From a checkpoint of a small segmentation model.
Model: encoder activation gelu, encoder depths [2, 2, 6, 2], decoder norm groupnorm.
Rows from block 10 of the encoder of a small segmentation model, named by matrix and row number. Each number is 128 + 32 x the weight over its row's rms, rounded and kept within 0 to 255. All counts start at 0. Numbers have three digits each. After the name is the row's rms in percent of the matrix's.
After each channel's rows are labels from the 100 images, of 14848, where the channel reaches its highest value: "responds to" is what is common among them. Only what is clearly more common there than usual is listed. The data: small renderings of single solids in any pose.
# conv: 3x3 conv (encoder.blocks.10.conv.weight, 512x256x3x3, each kernel summed), inputs 128-255

conv.336 141:102106100130196171083160127076104111089126141124105105109119140121094083150167102088113118157140127172110088086078143149095053130115103148086168142052121132097095157113128147160154132141105139136070113099065171196142082132162131146136122086099111116159119087145118152097108132193153154176142086098130113128088101123070118139138148180107144106215180087112094120141109123133155138102167
responds to: spring

conv.108 121:151080131145102131171178116087093154100108121135112062170170086188092129100129129138142087151210073140103121123121077088151154096106065160114119132123094111128146165094101151143121095089145090203131160164182102125085099149150098139138119124112168153102063113069114107113134115145162145159122131149140111170152143112088160120170082115110123107080059128085060101105132106041143160148113
responds to: bumpy ball

conv.33 118:115082156114078143134172102082116102141165120096143114106115092135079142123093141071112153173197116124080054097113112091165155108125152121087167084104096064159102142103149176119151152087091038104141139142138117162122116127200173111119126102128197089142124078093093185142123124108123153117128115146140074104165109137075096141124150135136115120144094064081070047108105146061115177144148
responds to: bumpy ball

conv.74 114:121079122158195137159107161152149125167173074176151155132165141119148145145207108104095104114119106137155116136101130145110169125127199122123054130118108146196135102151107139123113135115154101199142129130160123142122088142146180099096111117143157162086096190123111128163122157141081106136117148178108150086108077105188131119098105080115090107092132125176118191122133142137079142145133
responds to: cog

conv.18 111:096142091025085048134100124108100138135130144093089135183124127146107129035107109127123139091098145143116141105104122087156125110129063089125129130119159105072142182114078124132147118117095111118172101146059161065088098094099121120156112166139096149156092110128145113170113109140133108133175134106099129152114157161160150170120083169196166088113097098085122113124159123168127118127135
responds to: torus

conv.276 133:141118161109092159122126102088111105127156107118147144118140097141116155171089152074148127191193119112124057121095116117165174134135130127070182119123097074181132159113167158118168119095084038069141127113108089139131129184211201134102148123156164093133141122107074168137134141103142135115114101120121093113188155120069119124097151143107108096156094092136094072101100139074127118135089
responds to: bumpy ball

conv.172 150:148091094098162104105155111086110106093119132062148071136143088125122120162119143105074076133084121143102081142093134165169234115108120133135110100043115144136169123107124068156124113132191117124123125091094063147147108134171190103129179118130220040127145149124109098117127134164126134117090101135152136179175103142142096125101150139058125117089168147130120156116117145149100089126121
responds to: spring

conv.279 114:157094181069154119148148139039159110106190075103100120070113110131135139118109098141122109114163082125114112161122111116163164140112140112126146131113091090150099154068114116121137155082133055208159098084110126096128120181138113169133133133150190119095125081066111117110107127121167096138091127190102102142158145098094129162130135163096083101135109066112191099120127161070095184119167
responds to: bumpy ball

conv.78 144:116107166102087171157177101062131107115116067127106119077164101149113150076090123134108100156153106166104164124095116086141182107120114116133081096122065138119120126093111099163125085096160070193117101148176140135119117099131102105131124134126202144115072105109096089108112115144174129162145139187118125130186131116097124179142095109122128129074100059119121088126142114066069175156165
responds to: bumpy ball

conv.76 095:133124113124082140119139135155139129133119066140083132122104071091106136108170153112159137121167051134116152115163099104114143054175110076159165100134130080131152118107154145135116077177148087145126149110146114068092131113095053069152148099130133151179116139093099108179109168079139142136165149130195162156098112116113130139113051148107115132089098093089117101160103181099108135104150
responds to: chain link

conv.40 124:132155154154087172167111128087091130145159118084123116122092102107084153126087151109147103160160156157096108109079147088108083142118068110102125080120123084134125133119143147126164139101074113082098139097094130121155095152156159133111098078075121136164175061139158190188157109117142131136164108151107126112121165120030128159139125174143118074172184134096094056099128159175175116140128
responds to: spring

conv.454 105:084113146107067129146149066104136133167112098134148098168120083103085169133114123110124079153183119142129085147145140091138126133108055136104151129114131119184151119119156132113131146091121135153135087167143044139131134092161170083168102175091250144111119109126074108114147156137128109134157080072106123133171126151091117165154114179168074096097069147149135078073061117119168124166132
responds to: bumpy ball

conv.66 109:111153154066106149114118132091138108141117102108115132174107058158106238172084143171121074145155155110154103118150162104137170164099045128098126146134138094175115136106149163153127116128120088133121093107106090085148063139184153144128092185120213113100110102138123151093157138133145110064144116074106126082176138129059117172123108117129059088138091108128079077091126128135109116138090
responds to: bumpy ball; sphere

conv.387 107:054104134081175085122115100120187123182160128132130124183123090155174176134118112177111092132095099104128149122162131168067157180085102112099096186138177146124138140144090119136083159146115063198099094088128160106092133074161189125102053151152174101087122113105129168147094179122119136117130153178089098061074147131121128116148088075121087103139154128132218115105090123158073129167131
responds to: cog

conv.118 094:174110083133108144122114163189082166160112170182111178132098102108107124147175123143174126104154103114122132082134068099114133146162131079142118123094138123163104099125118133093152106169142131107155154129129139171094157110175113155231128128125068108181098159140138068123127140085145096134137125089157139117167173088188156169134113132124118118135040093151122154129092149072099042113166
responds to: chain link

conv.393 088:131107088155131101113118129218131164089143125136167143110177132136133107118106116134119122086082121144137138112092155109123172122163120152167173116071149181122126092120115170152118136126123195073118139102145166142079148124134255061093159067142129145104144124157165226146101108101149127099190126106130154097078089157129084127129090100143156127117124165138139146088116116173164115101106
responds to: chain link

conv.163 093:144125143096153156113147120152109145055132122136141094149140064131119181112125135169139093098108041097159109102105122107107197110106041146137148088144087150176167133124133170153149113140116099184142096132150193119089119144171156105152115200104155150096063087115105088158146096141188163089139109159141121164135120133101087077152120132146134087089059063115089163118121152114106096135104
responds to: torus

conv.321 093:148097132103171033093199103100152097148180147150154144158090096128121155108149087194097063135090093155117116129160136152065150180098087149099099195131111158093138141085071121168128123103103103162144127151103099065107099157131187091129080167086138117112156117155105161148115083112134139109129159186074106163127101137139121120103128166148165124118147179109215151113109183204118126117115
responds to: torus